{"gain_aug_db": 10, "text_encoder_causal": false, "text_encoder_width": 256, "optimizer": "adamw", "final_lr_fraction": 0}
Rows from block 2 of the text encoder, named by matrix and row number. Rows with one number belong to one neuron. Each number is 500 + 40 x the weight over its row's rms, rounded and kept within 0 to 999. All counts start at 0. Numbers have three digits each.
# fc1: MLP up (text_encoder.blocks.2.mlp.fc1.weight, 512x256), inputs 86-171
# fc2: MLP down (text_encoder.blocks.2.mlp.fc2.weight, 256x512, transposed), outputs 86-171
fc1.308:536547502492562515520474488469428482464520494478500549502505475540460566469540560455485469441500504540584429533484554534500410455503501503495537498554512474561507467476530546504519487524493491440468457545537513570488500471530388479432512420537590526480430451
fc2.308:477420536504409527455496550478585554503501462513508482449455564452542407534498494543501496582498495452471548467462514490441580517478536513547471533461439498466496501472489458489476569515527550542578544467499498440488438553445564510530528559489456481562512468
fc1.309:519484509567480486504493531510542533439492529478503508411534508491518451574541517519538563510580559511577437501489481494418504459413539465505490595598447552494488449464562503504520502501504453499542491562514511494448354521507454499468540461545524512518485421
fc2.309:448511463457549506478503471528486413590526497543507461585486440526496529463452495460451472517458457522420558464508480465577525547595482525495547441430552446531512560506451495536450515471473528516443525496506444507573614459512504464520431546487482522487484544
fc1.310:513505463500532545468491481494513467456560537494486480507494499494459507465557597408457489519442491468543484482532495509503438439537476448507493543508592483573586489427453585534467559493526450447515434533496529518518473515496511463465457483468505517459495499
fc2.310:507517538476517541425438527585556464524520543576525499521546583514494508485465558550482463489323525545397538523469434509575486555541452445501453452463520515491500555505487514448489484518520534500571476487503455492562589481534489499493487542450525519523542536
fc1.311:499473499513510499525504495472461508441583536535518529473524442505506506497518578435484521490556536523533541504515532517427465540489457465432521547523530500602552473373520592584484511421513439488500493530548516522438446517513443530470533465568507506501484439
fc2.311:486484508510521444525493474531483496536546537506496451456531429502550532479530490414519571529511526517547508493471491536476498501473468443497530621596517515524561475480553575547515478422542475513471529545537524499449484533545450548413503474502502499502513500
fc1.312:534409546511495382524472494515592498535551549554447517434473528363547454537524469544548471538543542472478512511516474540490492516528457504485522540497556565502561538433542495490427453459488530524557507473501538517510452568439512502540490519519519468465496455
fc2.312:517452519500499413520449547573612500542512586528485500487466553434517396509534421513606459505557526485480523477514438522511491522509444518502533509465533572476562527449531495489452454487469492506500508479487506497491471553438498477503473497520526477515533445
fc1.313:561525471574465547485522513507495526413478584467513481484553512471495479537577524517468520558534478468569441501493503541412466446477541430527536536608472492527540466498520541479537529521512476426486446509485542491453408574507488471449573458519480503505500430
fc2.313:500466499531500535475515493544455521500487501467543498510524499569534441572467485521460516458591416461504500482475477466407544483457640505521527501508401452513511503543487468457513450508432515503505508500480476509496449505476468434517521478538423467515455465
fc1.314:593504468534459501551460468471532516508520564495443513449538525490555525519523534438556494517479565461467507554527523483523437502516420420502493583584519472514499450449520537571532499486574417480475472494483578492434508576493500511459513496498578414489514468
fc2.314:495485464437507485500559514415488565526497448495506494564483483476462500497518445531580455528477457488593499415446554522508519523497499544492469422480474509500544496550498444456506509499487548479516520434478451522522482473485439527525465482431430561539599556
fc1.315:495475498565446500543501526473481536459480485468494522409525513490549479539519494496524539498583521506576497527474488511435504480458490497488513621577464546498474469471586476506575511533526469456490521504495512484404386563483505545480583486559526462532507439
fc2.315:476484510475562479453492427540526432557521526522463463562498451522519503509441526446485498543504468448418525499515461450487526543529572508507485441466559422553557530513458574525475499459485498516502498519517475544599579463515452453515446478484520487465427486
fc1.316:537459521534506436553496461467525491463541522534444510458481460432508525481530551485486572463526573482530464523568538517449438459439477459462512533568547533524528497437556575539474544509552499506557549585532539564472474548527470546519550476524531496435449464
fc2.316:558473521526512466553495432439483457451534526501449493447495452455504564528513559413495535474544542485542448556564532508472437440420488485445539556583552513538525475451517543554507498467552435484502519562534566555449456518509469523519544443531515465439428458
fc1.317:509543485520547508549530436495443499491505477498512536484517472514447509464573567481456545486512543541586416551515504565518425433479516490476495506532521491529503501492514525462546506545515514468492486516510528574469472502507464494430517423503532519455426514
fc2.317:450426516473507458459527586502567511519512486511495446482446505513508428552491446585501503557492436458537506416497464472434564473470537541538501490429481518454494501459504428444466538492472561515541527433488450487535463497505512466552498524486430556565536495
fc1.318:487496521491540437512521486515441449478550529498506496505475458488458505515509494468464525476592475486513411517610497479435442471502516500460562491506510555550555521500515544492456465516470546554563534583506509584503509504511557477512525510547503500396440474
fc2.318:458525456527421525511554525485484567534445463517548488508524488513547429495481441578491481529599423492492557481451486465463575521502572522537517460477397452471467458512485435526527529468465520509443531454524487422463505539496527501484510510510430449570547485
fc1.319:570458559500575519476515482442498495417513479492466486529507484444506484512589583512491479547467526542577442472522597567451500401479512478462487513526482519530621505498552569471493561511531509484535500515618522520515379477462401493498509451501513577465449472
fc2.319:419503467506469488553473487522498509608535477518484506483481482550515501518428429445521529465509465465437566522489438479559444555524397525506506533461559451472427477486497468542518456509489483492477520484428482510418587536500552539490469549519511362535542536
fc1.320:509517520507509508528483530524497495442572574574540494481512444531450492571565471526536536468489531487556461457532541497506486541481461464472519457565536486543536476473501546506508494453480485543480467583566566567467444477546452567539502542512556535471481500
fc2.320:468491517473523532488482578563539507495523535502574491515500393644482466526512457499520522514456492513604518410483505493511509555503468489499498440523495452494474461479469518523533483457448466508470486532498560489501444457544468563506503541474496574526485571
fc1.321:505459494524513534477500557534459511471563582554525505501481422513532478512554478485481566451532489501525499445485556555505475517508444452446514514564510473499535456490522504518486486473471460569542538538556567551445473478547512569506504568559549520502447489
fc2.321:497475484512498575433491668563455527489525520524571484540469441528509479502490447509486538491523459484511548409480597521509510538528461479441511445491465451491519474541532503516527495460439469546479537513502552506480485427548496539497498575513509520543473526
fc1.322:483480572547484487514467504495492511444483488452506558425513484483490469543503528484472544505618536505547446545533484524392474495431546494451503557521455542522500479498574513511574487491528510454529498544491513537470418520493482519427633442593498477499486394
fc2.322:552502548462500560449492547508502491549505489567495480564526566422495523425503554534516432493400529563451518523481536524558495489549421466474465467447479570472485554512519492472456547492522510537529499453524466450538545470506554541519467596496489590502539555
fc1.323:598529456559464533496447422520551497506512591532433467488577530484517537467521536433559475500456548464467496537519479504522460487539430398524472533564576458518516465463480579522495520488566421473459440523479569488502526555530509492470471489469560447469511491
fc2.323:496511453531423545495478522510562553550470510509508502522561564522497485494487465512585489504429519491457552520450470494561537553520437479557419466513478477423423457527481469486536475524544500527514492443450501464457536514511515553495490520422532449559624554
fc1.324:537471453484461517508548450467533500471537491476507489549540454506564527443520543504503567486496573551506469515499478526533500506525494496536477538556510493518469527510479557563464458517579518417509571467557529539453458517474559529537591428515550475396428531
fc2.324:508503436474461521480633461528544545464518504478544507563531489515544451482490530530504532528485612551478523523448339521542528534527514508510382510550477446501397539524380535506487458514534516489495534454475525485464490524473563514524535509474514472442456702
fc1.325:532465519512519471519491449462483453493533498475453517441486479418494550491542530523485504447548553520525454563559552513521478447467431510451554528507538530523532508453538539516512539490540543496503510538591561569494489533481442505510544446523550487411458443
fc2.325:551475546505541437540455484514518433493559547566434494412479513448527545451493560479505530445492528477504456537572491504484446445484457468460517571516576553529518520420520523593478505452517466471495470581550502561514516509505511510474513442534554492436479457
fc1.326:490430580509557450482470475504506458437524483514507495499456445472490484545480501440437530544586488466508456480538484504409465505504553523435518506496527511596561532513511554497455497481484512507573529581513492589517477482489476471507529506556476514457383453
fc2.326:487539437546435528524526521473488611488448494463547505532534494515503427523509455565509482515595428455541538468453497472447559525486608529546498456531420434480496437542471424502524515513461530503461503428454518425444459523488511471480514494457448456563538468
fc1.327:525448533541552453589469474433479487534534469547441524507495436487510493537524547503480494526526521498512483541500459531457467488528442521451473518492538520491518448439473458538524598522582525528528502499553577488483546583471507486435562552550505492432500456
fc2.327:522511516533569499562520484477486508515509418544472525562498521534475469535541528477492428520478522528514488529510389522463463499534472526462397470418541518495482424473389477506503556529540485526510482480506532459500533577446509461438524546512493521470541468
fc1.328:532507519562520533488448440480490458467494520478498522440539426506495544505547567520483553462538516480539424567508546540448497454430496459494524517587504480511530464478515529524509546502577487446507470537566548541446467527493428537530591419516523474488451435
fc2.328:495477492519437475476463507473451478352451459505592504473504498470507487498460519509489551438525537492489544573590476542507483484468523545472459469428473476505440520474521490539453530491491549463522526519527487499475505489477532465512465450492570460479485497
fc1.329:475484451522467434596449489523516474558536537531486493405519472543560531545468453426549540483542518480454525558529464477535520558505396509527538532514555477483463444470489486605501462449517455515489510501528503506401541532488513547524506507529564387500518500
fc2.329:512505550476529555397524543492492516436458487484509477587517538458484484447533561577477443526439484543558487446453519514494515445507570491503461463477432549505535544526507515428493529507482533484519481469524445457597444439519475475517474514471455649510501511
fc1.330:557489523502535436613524438499510534476550501507447510462503520470491510475568529470507542452508557532534442536498531552517470482507521482471475556661535514537515525516556551435515509579505527544524512581534554560497488484523510552475496483473634532388390506
fc2.330:570512503510498470520542441575475528493440483528491529504571581487434499503469454461509460538471429494505491496516460505509514500523554476513412463550542553521501513564519475442531503519416511554518460469497468470558507432499518462463436515416513528460516556
fc1.331:527457508533511440551489458466505476452553518524447523448497459441498522441532533438492553426545549512530446507562547551438408452465481460451523573562536543531536492450545583529482519470521490479573483588551554581465447550507505547540521449538513503456466485
fc2.331:539469509535503456550488446457492473439537526507442482437496449464538549518539549414497559454525543488532453544529525551465439449430473468458543592580559523544525484441526563550498495469563447478512505573533573564458439529499476520487543434542533466445455452
fc1.332:529494525540504464558519464457536470456542530538457518446490462425448541492532547499452552460519537493552439508581528529435418451455482436458517525538542542553533488456524547525499525493550465468547523580515553560451436583518483558540559446547516496442463489
fc2.332:544457502520492453569475435447494483439503538481442500426484464466519559531509537451495556449545544460538474545545531543474437446422495486462532551584557504551507486449537517520501494479550429465503529549510562544473446508509464519506531428542528465440442457
fc1.333:537481555526484499493434517509526485479492517501491512454496490447518497467524547547463561513528586557523457497492550541452531431434491399465497484495467544478506504454578539484528578531550529551516528563608558505488456528502408544530579439549530539497458449
fc2.333:472495590492598502468486524522424441518549469514498501488452460477471552473455502477439508444527460510501493501514522513556419477531466567405542519446586573514518594542517465490509469502470503478481504523496435531546548404527538520490466565551457521454450570
fc1.334:530468457486469517505548452466537507473539495474512488541541462501557526443519542506506557472485580546506472517504473530529499513537486500532473529561506494522469524510481566560463464518580515421500576471553530544452461517473560524540598429509543478394428534
fc2.334:512498438471462518478631460518547551467522508476544502557522480518551454486484537527500525520481617546479526521453339515538530538526509510515380508551477451502392541521377539506487462518532520482496528451478531488469491521490563514525529506475516482443455714
fc1.335:556487521553488485568468456444516482473533544518422508418505470458514540451568537506473556456527538489552458527524551513492446433471492457484528582593548535529548485463573541501522536529547501479528489560523546545470462544504471529502522433532516497451445453
fc2.335:556470529498522466581516445500498495482586526527456500448512487473483532505520521377526548483504561533529437542540492546490459507484451433453488588571555514536525492470529547508547476475556451522540503604551604553453427519512485553493557487533557479396459521
fc1.336:475453487499518501488522543451440475462551502487488463485487488413510525508488546507524482505567528477483579536510503469486519477482476478366503512483470501576532497444565551572477570386582456460433550487530495467487496497522418497512543484600484498549531412
fc2.336:497512501491487493510553444528485511560476463511544501538505489483549500461548467514470539570513522556473463516519507533552523535541486479493479520476492506502500589578491516496564431479502469537507533496505552503518477476451536543452463488466464466456465608
fc1.337:533464438477497483541547455501484500516561574461435462512503503449486514537512534424497488520458468437497477463525518493486518454521462415520536578535566517567595503445501539510497562492499457471497506476479514501498463558513536474467477490467472501406510517
fc2.337:470528486438559519455520506550499447532495514606536508551492539510532520452472545519456478515364485561424535469500460500565451529535463492502503444436534529503511572485495475479439515528457545510548513511506415474568595476524528472479445577483516573504509551
fc1.338:527425542508498380531478505516597502540551557555426523453482523363522452533533457559550483514542540471491502498510480530483476516517440496481524523499549560521566532428545505510436466459504529528571502496494535531488459566458507509523496506537521468461511447
fc2.338:536456530501505414535452524559591491533517594531477505487461546449518412513538435499590464495567540505484519484515442528522485508499435518495543518481563570495553531446538498485459442478466476500488510482504511506484462558442485488501481491526546475509520438
fc1.339:519496521526514467523483468451515462437542506503493521419484453453461540434521548491468546413542529500580445531561532549463400450456477489460528564522534521545528509446520548515498526483525490443545500586530546579476437547508465536552535430537499496472473468
fc2.339:540485502540505458564501438464492458431544528485465496423487454456501566526507547439495565456509546463534443544574522504485443445424473476458528546591575523537508494447533528516502507470544438452512512568507565570466458544523468514533536432531539471434444471
fc1.340:552492538503514475506406428518565471528562522548480535475492500528538526502491509426529487467469557506441523559529495541522449561516431489499486501524595452489499493483474556571465476480559482512532442493524565551486518500444480527520496490496589423481459485
fc2.340:449498549443524495467563554476442495517480449493522484533470496469477510426468479548475458545494432573530493452491522450503537494525498560500532513403484604490497540504545474472491511469421527507471551516527380460552502426539552502479489541534448603512507538
fc1.341:488484480570492498553460500470493456496475535519475490447538395516514528449580498551414545464545508525554492569623541463500462426452457495486569524521523499477497459403486561584509529483518526483539474521533506527411479517478482510501508427521471469514475477
fc2.341:524495460589518487472460566539470500473473480469520506501520528515525483520497453513480472542532457506476497461573522474481475448516518589491486480479503561451485522531537497458457496599416577524545481492459397544508521383507559415460443490446530512502478498
fc1.342:470530485511544500566551448469452508513529474483481499475505480525461516417541509505441561504509535550586471543538501516514457437499475471480508492497541536536482463480514534488576487511514523521502511555484515525459494519534485523462514437541526485486496517
fc2.342:428439474465498482477510589536511498567514501469522498474459491530487462529468388550524515542546411503512540419455496497509558500511483580541598504422489536432496500470526411442463475523430560513526546466491418524493493491486502477567500551534430524533562518
fc1.343:532479521527500515532487428465497440521550544497446509476495453454510542490581548526455541439523532477507452544520542563514431450472431458456566529535555497535572519456526555534519510494560507488502482529529573522448465569481456552499519468525515449429474478
fc2.343:530498516555521455558478463520521454470536533467426466398535489468484553485491511474499548543472575510513492517504467462510485430444455442497514601557583588518468473407527513464555468497535442479531482573512521501479478528581493512595496466536552452433489517